Rows from block 14 of the encoder, named by matrix and row number. Rows with one number belong to one neuron. Each number is 50 + 15 x the weight over its row's rms, rounded and kept within 0 to 99. All counts start at 0.
# u: gMLP up (value half) (encoder.blocks.14.mixer.u.weight, 384x192), inputs 96-191
# v: gMLP up (gate half) (encoder.blocks.14.mixer.v.weight, 384x192), inputs 96-191
# out: gMLP down (encoder.blocks.14.mixer.out.weight, 192x384, transposed), outputs 96-191
u.153:57 63 64 81 55 37 71 38 66 76 44 44 37 43 45 59 49 52 51 63 21 23 23 46 68 45 29 61 72 72 54 52 64 59 48 37 54 70 54 51 46 41 44 66 76 66 71 48 54 63 35 43 53 29 45 29 74 60 48 35 36 25 48 50 24 47 54 52 51 59 45 47 50 65 40 09 33 43 73 68 10 74 36 27 42 47 45 35 42 49 27 32 34 49 61 51
v.153:70 65 62 38 33 54 58 50 61 36 54 50 38 40 45 74 67 72 55 58 37 32 28 35 83 37 25 65 71 44 63 53 52 38 23 56 72 68 42 68 37 56 54 46 47 59 50 32 30 63 29 60 71 53 54 26 41 47 47 31 63 48 47 30 37 59 68 53 34 47 58 49 32 57 47 73 40 46 58 70 71 58 15 56 45 64 41 50 45 23 58 42 46 44 13 53
out.153:52 77 52 49 56 42 62 50 37 58 97 36 19 58 53 72 69 63 53 32 37 58 34 55 63 34 66 78 39 36 40 28 67 37 74 59 45 43 49 50 70 73 49 31 63 52 62 37 35 29 35 44 40 66 37 65 33 57 53 48 08 62 50 51 42 65 58 27 32 48 77 61 35 47 55 67 29 57 39 51 40 34 42 43 58 61 47 44 34 46 58 35 65 78 25 71
u.154:72 61 48 37 59 54 60 63 74 62 61 47 38 51 32 56 42 39 44 49 59 35 30 36 61 57 49 63 55 66 71 31 44 25 63 15 61 64 83 60 47 59 54 47 39 52 33 51 55 48 51 15 40 46 71 60 28 54 37 36 30 46 37 69 41 73 38 37 35 54 41 48 57 44 92 80 49 34 43 33 46 60 12 52 50 33 64 32 31 58 43 73 47 31 36 51
v.154:60 39 32 46 60 41 54 75 71 63 46 42 40 76 64 44 46 34 46 55 52 42 01 33 55 52 42 41 85 63 32 64 37 55 51 12 80 52 25 57 63 43 61 49 52 45 44 54 46 35 56 42 35 62 40 42 53 34 47 30 27 47 53 65 62 55 34 28 55 52 52 82 66 32 67 50 61 53 28 23 58 63 21 30 56 41 38 61 44 51 43 56 77 66 58 54
out.154:32 51 70 58 40 61 21 27 70 85 43 49 70 63 71 68 69 60 40 51 55 63 42 37 43 24 62 56 34 72 43 61 67 38 46 54 24 76 48 43 56 77 32 50 54 81 65 40 38 55 28 50 56 34 37 44 40 39 69 64 49 39 45 43 45 52 50 48 69 57 69 37 65 36 13 19 45 37 81 33 65 59 65 41 47 56 47 35 54 36 54 53 62 55 42 49
u.155:48 41 66 70 66 45 63 37 27 35 47 68 20 66 72 33 75 31 54 56 66 55 63 50 42 58 54 46 63 56 36 50 48 65 25 36 53 44 57 47 50 43 61 58 30 65 26 54 60 50 69 63 55 68 56 50 59 58 32 62 45 23 54 46 37 46 87 57 45 47 36 42 69 27 53 46 41 72 21 49 50 55 36 49 34 66 39 62 99 57 58 42 45 47 60 56
v.155:74 56 37 52 36 88 45 31 41 41 69 42 55 38 46 58 48 53 55 44 64 28 51 39 38 33 54 52 68 31 65 28 40 29 40 67 58 55 12 77 29 42 56 44 45 72 26 66 14 58 53 41 51 24 54 59 60 25 48 73 45 65 42 33 38 43 41 48 03 43 54 28 43 61 67 49 35 37 47 70 60 49 60 62 65 29 40 52 65 70 52 42 21 33 64 66
out.155:55 71 64 33 64 65 66 54 74 54 51 58 34 52 49 58 39 50 32 44 30 71 71 50 43 54 32 61 63 47 46 58 39 52 89 68 62 53 48 57 56 32 43 24 49 97 60 52 37 56 12 65 49 57 41 68 29 60 53 50 75 36 35 35 58 55 77 69 51 37 42 45 46 19 57 41 27 55 39 50 30 49 59 77 58 62 49 90 30 58 25 29 38 62 35 47
u.156:51 22 65 34 48 25 77 49 53 31 96 68 36 41 61 53 58 30 45 38 55 45 36 37 57 54 27 49 33 42 49 51 68 62 37 43 46 53 71 41 75 39 38 39 40 26 82 75 53 43 46 65 78 35 59 46 46 35 34 52 44 43 56 41 61 28 74 76 44 33 40 50 74 79 55 65 49 56 47 65 33 71 29 73 45 62 68 41 42 61 29 67 48 36 24 76
v.156:49 38 46 38 69 54 58 59 38 60 26 24 41 50 28 54 61 50 81 46 44 40 68 42 57 18 48 50 47 62 27 41 52 47 60 62 54 58 78 51 32 51 75 42 64 43 69 08 38 69 62 77 52 46 33 50 42 30 52 68 54 31 48 44 61 40 58 46 52 46 37 26 62 43 65 67 63 37 71 45 41 74 72 51 54 61 55 44 63 51 36 30 68 50 44 83
out.156:59 69 36 61 39 36 48 55 41 61 18 40 58 52 75 64 40 47 26 70 72 33 54 51 29 29 69 23 54 68 51 94 20 30 47 59 48 49 53 49 55 72 53 40 60 47 50 19 49 63 46 45 35 25 51 79 46 36 83 37 44 35 48 40 38 87 47 21 52 41 56 64 49 43 35 65 49 61 53 65 18 58 42 68 34 56 54 57 30 49 29 49 42 61 48 89
u.157:48 44 55 42 39 46 78 41 61 43 72 54 40 22 39 57 31 57 61 63 30 69 44 65 37 38 11 49 50 60 34 42 45 58 48 39 42 21 43 94 45 43 53 62 63 63 30 93 42 48 27 31 42 49 62 53 23 37 31 44 40 50 42 53 56 42 69 40 70 57 48 41 52 36 35 66 45 58 54 82 38 55 44 53 44 49 57 34 64 33 43 27 58 60 60 46
v.157:69 27 11 42 53 61 40 44 50 38 55 69 45 51 41 60 57 46 59 82 67 39 16 54 65 62 67 67 56 47 42 61 51 74 61 66 61 62 65 43 02 48 60 63 60 26 45 58 18 42 41 44 74 48 64 38 49 54 67 33 80 47 41 59 45 79 67 58 67 43 34 42 33 73 47 36 51 30 43 73 69 37 34 41 42 37 40 71 24 70 47 53 41 53 49 48
out.157:34 36 46 75 55 54 57 51 34 75 77 28 61 35 43 53 47 42 55 44 23 35 47 52 00 52 56 72 46 66 60 56 56 47 51 22 31 40 28 27 59 55 81 48 64 44 50 19 46 37 44 47 52 56 75 60 56 57 26 44 48 75 55 40 67 67 67 43 72 49 38 74 48 20 35 40 51 33 75 46 39 55 35 34 65 80 32 69 22 51 59 21 41 73 46 71
u.158:62 57 48 37 47 55 38 46 50 59 48 56 59 64 27 50 79 42 45 57 55 34 64 57 44 36 45 56 56 66 32 41 62 54 55 80 72 17 62 49 39 49 53 52 57 49 55 47 73 53 24 68 27 62 34 50 53 46 37 60 37 55 46 48 54 90 45 72 36 45 54 56 44 39 75 50 51 21 39 83 57 76 39 41 32 54 37 55 55 58 62 60 69 64 38 45
v.158:42 38 38 22 74 67 42 40 50 29 42 61 58 50 58 60 60 24 43 60 50 46 31 66 58 68 71 45 18 65 55 56 38 30 28 70 68 42 65 59 35 41 28 67 65 70 30 47 63 56 42 57 48 41 54 61 58 41 33 31 82 54 32 24 84 72 59 66 37 40 31 42 54 35 61 34 48 48 57 50 33 33 58 40 55 56 62 53 56 76 63 47 43 72 16 75
out.158:48 76 41 28 47 41 53 49 57 53 54 37 43 37 66 72 58 69 34 33 61 31 34 42 44 31 71 83 29 77 52 53 70 56 75 68 41 65 46 69 60 47 40 53 71 51 33 45 60 56 61 71 68 27 49 33 54 68 61 83 47 30 35 25 32 39 65 47 76 54 43 43 46 34 67 57 29 34 45 51 58 57 56 65 28 43 59 47 38 51 42 42 70 55 41 21
u.159:53 43 26 53 52 66 45 44 61 82 24 63 68 60 40 36 49 24 42 45 61 26 44 45 73 60 61 50 37 54 41 68 51 41 63 16 64 60 39 50 87 64 37 64 43 57 10 58 39 45 46 36 67 48 60 56 65 54 55 76 55 52 45 54 50 39 49 52 43 80 58 46 32 73 39 55 72 55 48 43 20 46 29 43 54 47 62 29 54 41 32 44 52 52 35 62
v.159:60 42 51 53 57 46 40 52 51 59 54 22 61 42 47 43 28 40 19 40 24 65 53 38 68 70 43 81 60 49 38 66 50 62 30 69 40 61 34 57 79 28 41 53 76 61 31 42 37 31 42 54 27 48 60 31 63 25 59 42 73 23 43 41 78 46 57 41 53 79 39 36 52 60 40 63 84 48 56 53 37 31 57 66 51 25 23 67 66 54 47 53 40 66 64 71
out.159:53 67 66 46 53 79 45 53 52 62 61 60 49 44 42 56 18 44 55 42 73 63 54 75 57 47 38 79 47 40 52 64 48 78 64 67 36 39 33 46 62 66 31 35 48 63 48 69 50 49 45 51 60 34 70 50 72 32 46 57 38 50 57 54 55 53 61 44 19 96 43 36 33 38 68 35 68 62 41 38 39 50 36 54 39 78 33 19 40 41 44 27 43 69 36 50
u.160:53 56 69 41 67 41 83 44 59 33 62 40 35 55 64 39 61 46 54 57 53 49 46 46 50 41 41 48 48 52 65 27 63 72 48 52 50 69 47 69 51 33 28 27 43 35 20 36 43 55 49 48 22 19 64 49 61 25 45 57 34 47 24 49 37 55 58 40 46 51 47 80 43 64 82 73 49 70 52 66 36 61 37 42 12 53 63 43 66 41 33 29 65 42 61 17
v.160:52 55 42 90 55 22 64 54 49 56 46 41 42 60 03 78 49 71 76 63 27 59 50 15 38 41 46 61 50 55 30 37 46 10 20 50 53 47 62 38 42 50 58 42 28 36 71 44 72 70 53 46 84 66 52 52 54 29 52 56 35 32 54 57 82 57 56 66 55 67 64 35 70 83 49 44 48 32 67 50 49 45 54 42 50 54 73 36 43 43 56 69 47 73 42 57
out.160:44 61 37 63 16 35 60 64 50 30 59 73 51 50 57 32 58 36 66 39 41 75 70 53 56 62 44 49 45 58 41 74 70 29 41 63 63 28 34 47 34 67 49 20 48 61 39 50 38 43 33 23 37 84 36 68 34 39 72 62 58 48 60 55 65 26 68 55 60 68 20 53 57 70 37 64 39 62 37 43 56 53 32 60 75 32 41 69 39 75 71 00 33 35 30 66
u.161:31 62 49 58 33 45 16 55 45 58 72 79 44 64 45 34 50 26 62 07 72 35 36 39 39 73 59 63 53 46 48 49 52 45 42 18 64 47 57 51 67 50 67 44 41 69 70 57 58 67 65 50 65 37 53 31 30 24 46 52 59 43 58 45 80 48 25 24 21 56 41 67 48 50 33 40 78 54 40 52 37 41 80 55 34 75 65 54 61 39 45 32 42 46 48 51
v.161:65 32 24 55 66 43 26 59 56 46 41 49 51 41 56 60 42 39 59 51 62 59 49 74 57 49 50 66 28 44 54 35 31 49 64 32 45 78 59 36 28 43 30 55 66 30 45 47 80 54 51 77 44 75 73 45 51 41 45 66 47 43 69 28 32 51 62 29 21 18 66 49 46 50 28 30 64 58 70 15 67 28 44 57 48 45 35 51 38 57 82 44 65 60 46 53
out.161:80 63 35 63 65 54 25 82 62 35 04 42 44 54 59 55 56 54 47 64 37 22 38 42 27 62 54 60 26 54 67 71 26 35 45 67 43 38 54 43 58 47 73 77 53 40 52 46 25 51 46 49 27 47 52 37 49 81 67 59 54 43 44 58 23 40 57 39 59 63 74 30 61 50 32 59 52 61 45 65 57 44 75 62 58 85 31 37 32 67 59 54 36 30 43 71
u.162:32 59 41 46 51 38 66 60 68 39 62 31 55 36 33 68 51 57 72 24 56 61 42 43 64 63 76 48 59 57 35 51 57 51 61 57 51 38 44 55 44 73 89 28 34 60 77 44 67 67 47 51 39 54 39 37 81 51 66 64 48 30 53 60 61 31 69 41 49 46 29 21 42 46 35 48 42 81 39 47 63 31 30 60 40 41 46 74 37 39 48 37 34 69 46 62
v.162:47 88 37 31 57 62 81 70 58 25 39 40 66 49 44 37 53 55 39 46 40 32 71 74 58 18 38 58 68 31 68 61 48 23 67 20 28 32 39 53 43 55 65 53 39 62 40 62 65 38 53 31 46 43 47 39 47 69 62 51 46 54 49 36 49 25 31 57 40 35 00 47 43 78 28 73 59 52 71 40 78 39 50 40 53 79 43 63 67 29 46 44 64 50 65 60
out.162:58 47 64 51 42 53 58 63 48 58 67 51 36 42 34 55 50 68 62 73 34 34 64 67 63 82 33 55 51 67 40 20 37 55 28 16 25 64 36 44 43 55 34 79 61 57 52 47 74 47 61 36 39 45 36 58 33 58 26 30 51 55 30 49 42 47 39 80 58 36 61 33 53 64 26 65 15 34 43 58 45 57 65 52 54 67 35 48 71 27 27 53 54 37 59 58
u.163:51 88 40 73 41 72 71 61 17 52 28 57 71 37 50 55 57 59 48 47 46 72 40 38 55 45 48 38 51 35 82 21 85 58 52 57 40 65 26 51 54 62 58 51 62 62 24 66 44 47 62 52 65 55 52 49 61 40 13 42 66 32 70 66 36 78 51 42 28 44 32 56 61 52 50 67 44 47 23 58 47 62 44 63 28 57 43 27 50 52 50 78 45 47 41 37
v.163:70 47 40 41 33 45 55 48 42 33 34 33 58 60 42 78 47 50 39 49 33 33 47 36 36 39 37 67 49 07 69 54 78 53 61 36 44 42 49 58 54 48 49 39 41 16 58 47 42 70 42 42 43 46 51 42 38 42 63 38 52 54 53 47 58 54 36 42 66 48 27 42 87 59 70 45 44 48 72 44 54 72 50 17 55 48 51 75 66 72 43 31 09 35 61 52
out.163:79 35 43 40 50 37 52 33 49 47 56 36 56 58 52 70 42 77 53 44 79 77 33 47 50 23 52 67 67 59 38 61 54 50 51 27 36 53 56 28 37 61 20 68 62 66 79 39 43 57 76 68 43 33 50 72 58 34 42 45 57 38 22 35 62 48 81 82 53 73 26 65 53 26 67 38 67 58 33 54 66 64 47 68 44 57 43 27 52 59 43 47 47 52 34 39
u.164:33 61 41 37 48 61 42 39 44 20 22 61 51 27 59 53 49 50 99 76 23 59 67 36 48 61 24 63 51 50 58 53 52 74 33 45 36 43 47 34 50 45 54 56 48 79 40 74 65 43 43 52 41 49 48 66 10 41 70 66 33 45 36 52 46 37 40 28 18 73 38 22 86 62 49 41 68 55 27 18 54 70 47 45 46 51 43 50 54 46 28 55 41 57 38 46
v.164:43 67 65 72 15 35 65 40 58 50 42 46 45 68 41 49 43 63 57 39 62 67 75 60 34 71 54 42 50 56 55 51 36 68 50 50 56 43 56 44 63 32 55 33 53 62 54 52 62 23 52 58 50 52 30 40 52 31 78 32 40 54 37 64 49 73 46 56 60 43 41 36 29 52 51 31 54 33 69 81 69 34 31 51 93 55 61 53 77 43 48 54 55 48 71 64
out.164:49 38 33 69 41 27 75 64 74 45 55 66 50 47 61 32 84 36 55 58 72 49 30 62 36 38 41 43 64 54 64 70 46 57 32 46 55 58 42 74 57 57 34 71 33 56 90 77 59 58 60 61 47 54 45 14 54 22 45 17 49 47 67 66 51 27 56 44 39 43 79 53 51 66 56 36 63 36 71 54 40 25 38 55 73 58 39 45 44 77 11 59 57 45 58 47
u.165:36 05 30 47 40 44 66 15 58 52 42 59 84 53 70 60 52 54 51 66 68 45 21 58 38 43 35 59 42 16 51 52 47 43 60 33 47 61 70 32 43 64 54 53 57 67 71 64 40 51 56 38 32 38 52 62 59 46 39 39 69 73 45 55 69 64 32 58 36 42 58 41 44 49 50 63 57 47 37 43 33 75 44 58 59 44 51 77 27 38 50 55 34 48 32 32
v.165:47 51 40 31 67 62 61 55 55 57 63 36 57 47 54 64 46 31 54 52 65 59 27 48 75 78 47 41 16 42 45 53 33 32 33 74 50 53 58 14 43 45 41 34 30 36 57 49 55 54 53 64 42 50 28 66 66 37 49 30 55 78 38 47 72 22 47 35 36 66 60 54 45 36 46 52 65 12 31 57 70 53 41 80 64 44 60 46 63 56 42 48 61 42 31 70
out.165:42 52 49 34 60 48 55 52 26 54 44 43 70 65 39 55 47 58 50 43 61 67 44 43 55 67 69 67 51 49 50 51 54 48 77 63 47 83 72 64 48 54 49 47 64 56 37 70 29 64 65 53 52 34 48 41 33 52 47 78 36 59 47 75 52 54 54 66 36 57 38 19 63 15 64 34 58 55 15 51 37 42 52 68 44 37 40 56 53 38 43 43 69 73 61 28
u.166:48 67 47 58 27 17 35 79 56 51 54 35 61 52 54 60 52 61 50 48 43 49 45 62 60 51 41 63 29 34 63 49 27 18 80 52 50 21 34 43 35 78 56 63 45 45 55 46 65 46 34 40 52 36 34 74 45 46 64 63 28 50 70 49 71 64 44 72 54 61 40 30 45 43 46 52 35 30 53 16 78 41 53 80 64 58 42 73 41 48 52 43 29 58 46 76
v.166:42 25 72 55 37 66 42 52 45 45 63 54 33 54 50 47 58 44 58 39 54 42 55 63 29 44 17 49 46 45 70 62 51 38 67 35 51 40 62 47 17 46 57 69 47 84 55 52 50 31 33 29 39 73 42 87 42 47 34 78 26 57 44 36 61 56 45 75 58 49 24 20 48 72 63 59 33 53 36 39 70 40 59 44 40 60 60 33 70 37 51 52 49 53 51 46
out.166:55 28 49 64 67 71 53 41 71 59 46 49 18 57 64 53 50 56 55 59 51 57 41 56 30 21 61 57 42 65 57 50 52 55 40 47 34 79 46 41 47 38 69 46 46 51 60 38 50 26 71 52 59 29 63 28 54 41 34 24 75 45 64 59 29 40 55 21 47 35 52 44 44 74 67 68 37 69 60 60 42 58 18 44 53 43 50 42 43 83 51 70 47 39 44 40
u.167:53 43 46 53 49 68 78 39 59 27 50 83 47 48 59 57 25 46 64 73 73 53 49 59 40 53 64 72 46 64 49 41 75 52 31 63 59 51 43 47 43 57 33 56 45 75 38 68 22 30 76 52 74 49 81 37 49 57 47 35 59 59 53 55 50 61 23 44 37 45 65 43 56 62 77 30 76 52 48 62 37 52 65 37 53 51 43 36 48 63 62 68 17 38 78 47
v.167:40 46 47 46 59 66 59 53 46 62 55 40 49 57 27 40 77 50 53 35 69 55 46 60 25 15 57 69 38 83 49 44 54 47 46 81 39 57 57 79 79 36 40 37 57 68 18 42 38 38 52 76 80 60 62 31 44 57 79 39 52 58 56 44 71 49 40 38 40 30 63 39 05 36 43 71 53 45 47 71 25 47 34 59 47 73 40 43 39 53 42 42 49 67 38 57
out.167:54 70 52 31 55 51 60 61 29 43 46 79 59 26 70 57 38 46 56 50 41 38 63 58 76 56 61 66 42 70 53 47 26 61 36 64 49 68 75 50 41 39 61 47 60 52 87 44 39 77 51 49 55 77 28 73 40 52 51 63 19 64 74 50 59 34 20 15 47 63 53 49 46 54 49 16 38 45 88 43 67 50 40 28 63 56 38 64 56 56 68 36 28 54 46 60
u.168:43 93 51 40 32 07 56 49 61 61 71 45 64 27 46 40 75 46 45 48 31 48 47 43 51 49 49 67 39 41 70 69 44 28 50 45 40 29 41 42 79 71 66 65 51 31 24 59 64 44 73 56 37 18 54 56 54 28 47 47 53 63 29 81 64 38 50 64 60 63 26 64 60 36 41 50 39 55 55 57 36 46 35 61 40 63 42 57 48 72 39 86 45 42 30 31
v.168:52 60 39 47 71 56 77 53 54 40 37 64 55 61 74 65 48 64 31 22 55 29 60 49 20 65 67 81 51 78 53 14 47 27 46 75 34 30 43 69 33 24 69 39 18 54 35 52 47 31 52 38 55 54 52 51 64 31 58 40 62 68 61 35 50 61 57 29 51 53 60 67 23 39 81 49 48 56 49 51 44 43 57 34 58 66 40 67 40 51 43 61 41 60 55 54
out.168:49 31 43 39 25 75 26 54 73 46 36 51 52 71 60 65 14 62 30 52 51 50 37 50 62 34 63 58 51 55 28 36 47 71 54 32 48 59 48 54 52 63 66 38 33 58 70 40 62 37 57 49 55 39 64 53 65 53 50 41 59 60 66 39 51 61 45 13 52 45 39 48 57 53 61 67 16 48 41 28 44 60 58 45 58 47 50 45 50 17 49 49 40 82 61 63
u.169:06 65 56 50 42 62 50 57 61 55 43 70 49 36 49 56 70 54 73 27 51 66 54 67 65 55 28 48 66 70 34 48 60 35 62 57 53 60 41 40 35 43 56 47 56 70 27 24 50 39 35 72 46 68 74 47 37 25 56 72 30 73 42 53 28 57 40 51 34 47 54 75 54 73 97 56 39 62 47 51 30 50 24 39 50 35 63 54 29 33 32 45 48 75 39 17
v.169:47 70 74 44 60 55 57 50 28 37 50 44 21 54 56 78 68 38 55 42 70 62 52 34 51 62 24 66 37 27 10 53 43 41 38 74 46 47 73 40 47 30 27 50 34 53 72 56 42 47 49 74 20 63 56 38 60 49 56 76 39 57 69 56 61 68 57 64 42 56 28 55 39 43 40 62 68 39 53 29 48 48 90 47 58 54 50 41 48 40 66 49 50 56 51 39
out.169:60 67 33 34 78 40 57 54 23 59 01 54 31 56 61 50 63 45 51 31 52 65 62 65 71 42 43 64 61 67 54 66 49 36 51 45 43 64 44 36 63 68 41 47 70 54 38 51 57 46 45 46 69 64 52 56 79 48 55 80 74 38 51 62 68 42 49 40 72 67 35 38 65 77 72 76 41 65 32 40 65 47 57 56 45 31 46 75 76 36 55 27 38 79 16 65
u.170:59 56 70 48 45 07 43 56 37 37 60 40 70 62 59 46 23 33 66 49 45 41 43 47 48 70 68 67 31 27 33 48 57 29 53 71 51 39 25 40 50 70 57 40 37 14 60 21 58 42 35 45 50 46 66 61 30 28 70 36 70 72 65 45 48 45 50 41 10 44 52 51 67 49 28 55 48 41 56 37 74 36 48 59 68 53 52 65 53 74 42 59 32 64 37 55
v.170:40 65 38 73 51 46 52 85 56 70 61 66 52 56 63 54 36 39 45 36 37 49 31 48 40 51 35 63 54 68 30 49 50 52 16 63 48 55 17 64 29 42 67 68 45 41 26 65 49 40 59 37 38 59 37 38 78 28 61 54 53 49 43 33 64 91 48 46 39 59 36 50 42 49 43 62 53 78 53 57 71 34 27 31 49 52 43 42 61 54 63 75 47 69 74 61
out.170:54 31 47 42 50 58 62 47 76 44 54 51 65 61 46 47 66 58 54 51 68 43 69 51 54 22 47 66 67 77 38 68 51 43 26 43 45 60 78 66 43 69 73 55 52 60 50 48 47 82 72 44 62 60 23 66 61 69 25 37 56 81 84 61 49 41 38 46 65 32 58 53 52 42 46 45 36 53 47 50 52 61 48 56 48 71 63 53 55 34 24 46 03 37 51 55
u.171:51 53 78 42 42 63 59 60 41 36 32 51 49 40 34 80 56 34 66 43 16 57 42 30 60 62 45 59 42 83 76 60 60 46 68 60 71 74 38 50 42 72 41 63 20 77 39 47 44 37 49 62 14 54 27 77 56 47 48 42 33 36 68 63 59 56 57 62 64 56 49 59 44 39 50 55 47 47 48 32 26 37 77 38 71 85 52 60 39 40 58 52 46 40 59 53
v.171:64 52 43 56 45 61 62 53 70 37 44 16 70 64 61 71 71 50 33 22 34 64 68 09 64 85 56 16 67 57 44 48 26 39 46 39 44 52 22 42 57 32 60 49 75 40 49 38 65 28 52 42 47 54 56 44 44 45 56 50 45 47 38 63 40 89 48 59 69 67 31 38 36 60 48 88 52 26 46 55 36 41 68 56 51 48 46 97 33 32 79 49 49 51 68 62
out.171:33 62 60 34 58 41 36 64 37 56 51 24 42 49 47 52 56 43 37 68 54 42 38 46 41 52 39 65 48 68 55 68 54 35 56 60 34 45 74 54 45 52 35 67 67 56 47 54 69 67 68 70 82 28 59 51 68 62 48 73 54 49 48 45 58 51 58 38 43 69 50 46 38 36 68 40 35 36 35 37 36 72 37 51 25 57 49 60 12 37 39 47 52 56 80 37
u.172:34 40 66 67 54 57 33 63 65 53 36 31 58 41 30 41 42 48 65 57 62 57 37 59 42 34 61 61 58 78 63 69 45 57 48 29 62 59 31 55 46 51 30 32 38 47 16 60 58 53 49 46 53 60 33 35 65 35 14 57 60 51 31 42 40 08 36 47 46 42 40 32 52 48 58 51 24 49 40 54 40 69 50 44 29 99 37 45 32 55 68 55 55 68 33 76
v.172:57 42 19 60 36 56 63 67 52 25 32 59 53 46 53 50 64 42 38 52 76 40 38 35 59 41 06 49 58 37 78 57 59 42 58 59 50 56 28 46 44 67 40 76 54 66 44 41 70 50 60 47 38 46 59 47 50 53 61 28 65 78 57 47 37 77 67 47 44 68 65 48 35 36 82 92 61 40 59 53 53 19 70 33 41 44 51 73 42 63 55 50 48 37 63 69
out.172:33 66 58 25 46 53 45 52 72 62 45 47 36 55 52 74 29 59 40 51 45 50 47 55 48 60 46 60 38 30 25 37 38 37 53 34 49 34 60 32 64 16 42 80 60 60 20 75 47 52 57 78 33 42 67 21 43 45 60 40 36 53 37 59 42 50 54 52 63 54 42 28 63 35 86 35 19 48 35 75 44 32 56 75 27 63 39 45 53 50 39 64 62 90 72 28
u.173:31 49 51 71 48 77 56 45 73 23 35 86 08 49 45 54 31 51 45 56 54 06 44 65 40 58 75 72 63 52 53 42 51 42 38 42 46 47 63 50 54 36 53 55 33 34 39 64 43 29 44 42 43 56 26 61 45 41 64 44 66 42 67 71 09 54 40 34 54 49 52 57 60 51 68 49 42 89 77 64 60 35 47 46 20 66 22 48 46 50 42 57 52 31 67 41
v.173:63 37 45 45 59 47 58 35 03 65 75 38 52 47 80 30 59 25 55 50 38 26 59 49 40 33 23 59 64 37 52 60 36 54 58 51 67 65 26 60 33 21 47 60 55 42 52 82 56 42 58 41 59 50 42 18 18 62 34 49 25 85 73 50 54 68 69 57 49 26 34 60 73 61 41 28 44 27 14 39 50 45 54 67 73 43 58 45 60 33 35 39 45 78 65 53
out.173:21 68 49 43 63 65 16 51 35 53 36 40 29 47 40 46 43 48 25 56 38 40 31 54 54 44 60 63 55 51 66 56 48 61 50 47 37 57 43 72 51 71 36 27 73 51 54 32 47 42 43 59 70 26 62 49 66 37 42 59 37 56 59 41 45 58 74 28 47 68 55 46 39 50 62 70 86 41 18 39 44 48 62 40 67 48 49 40 27 33 67 55 76 71 70 33
u.174:46 51 57 48 24 55 60 51 57 75 31 61 71 30 70 75 47 68 44 68 37 42 43 57 41 31 47 19 55 34 54 45 55 48 54 39 31 49 35 42 33 43 40 46 39 26 43 40 73 40 10 48 55 45 60 65 61 54 55 44 55 29 43 75 37 59 48 44 59 59 51 75 70 76 47 52 52 35 38 66 45 61 38 42 48 11 75 62 64 71 43 68 62 33 42 34
v.174:64 47 58 50 43 60 60 32 12 41 52 57 42 30 43 60 78 32 61 42 39 67 66 68 75 18 45 64 12 49 41 86 44 49 44 36 49 36 55 55 33 44 62 51 36 24 41 23 56 48 84 48 32 64 58 31 54 19 50 56 49 43 66 60 55 25 72 36 53 51 35 43 51 44 48 77 47 57 77 51 70 32 62 06 42 34 35 52 51 69 37 29 36 28 61 45
out.174:39 62 32 58 99 48 64 79 39 48 24 41 69 56 63 39 45 87 38 54 50 47 52 48 48 52 50 64 48 53 33 51 40 24 64 41 40 48 56 57 61 60 43 65 47 61 58 60 50 61 24 55 48 23 40 44 25 54 55 36 29 35 45 65 37 59 78 31 54 39 31 39 61 41 35 48 52 23 67 66 49 51 61 82 29 58 48 57 36 50 11 47 44 70 47 41
u.175:35 41 48 68 41 49 74 60 49 30 72 75 52 45 71 50 48 48 26 67 67 52 54 58 47 50 54 64 43 42 66 45 67 51 37 42 47 46 66 49 46 52 36 38 32 55 16 69 27 57 36 56 62 45 39 48 22 65 62 33 35 23 38 62 33 84 36 54 54 52 73 50 26 30 37 28 48 61 53 61 34 52 74 47 45 43 61 55 65 54 35 37 56 28 52 84
v.175:60 35 46 28 76 47 46 44 45 62 62 76 57 49 57 36 56 49 51 24 48 69 67 48 71 34 36 77 47 40 49 35 72 41 53 70 34 53 52 55 53 24 55 68 46 75 50 70 71 70 52 37 40 61 62 63 51 31 40 50 40 55 19 09 49 46 58 53 53 51 47 59 51 35 58 72 53 46 50 40 45 55 37 19 52 46 40 38 64 80 61 56 63 45 65 42
out.175:33 64 34 43 29 34 45 80 42 58 29 36 58 52 54 47 58 74 45 48 37 51 57 46 34 63 87 56 65 63 50 54 76 59 58 62 35 64 49 49 48 37 54 70 64 55 54 29 43 60 64 59 68 51 65 31 36 57 54 60 41 48 51 53 38 70 48 61 46 16 46 29 62 51 56 45 45 51 67 67 67 43 57 53 27 46 32 58 42 67 45 53 82 70 27 59
u.176:58 65 58 47 51 65 56 33 31 45 07 51 45 24 57 58 47 46 71 35 65 50 56 51 35 52 71 16 82 41 63 48 71 61 81 43 57 41 43 52 71 58 58 50 39 69 46 45 50 58 59 31 55 33 33 59 50 50 24 25 38 38 53 43 66 35 35 37 09 55 52 64 42 42 57 50 48 57 23 14 58 44 33 50 58 41 49 43 57 57 54 49 32 56 75 78
v.176:78 62 32 53 59 33 50 53 49 56 50 36 50 40 78 46 40 54 13 40 55 36 34 49 43 45 46 59 29 47 50 48 42 37 16 61 37 40 64 27 82 45 69 50 44 52 67 42 47 71 70 42 49 42 41 79 50 18 55 51 41 59 65 68 45 29 60 83 42 39 44 69 39 43 54 51 68 63 41 37 58 57 65 58 34 40 26 75 62 52 31 27 80 58 55 75
out.176:49 77 49 34 21 42 62 47 53 51 46 32 70 18 44 51 43 41 70 38 32 77 53 52 51 35 57 40 59 46 50 49 44 73 50 73 66 29 47 19 34 44 53 67 60 60 43 51 55 24 67 61 64 61 59 71 67 36 58 81 45 33 52 59 52 29 42 68 38 47 44 55 57 37 70 53 39 84 53 28 61 56 43 38 57 22 47 29 41 39 45 17 66 70 83 58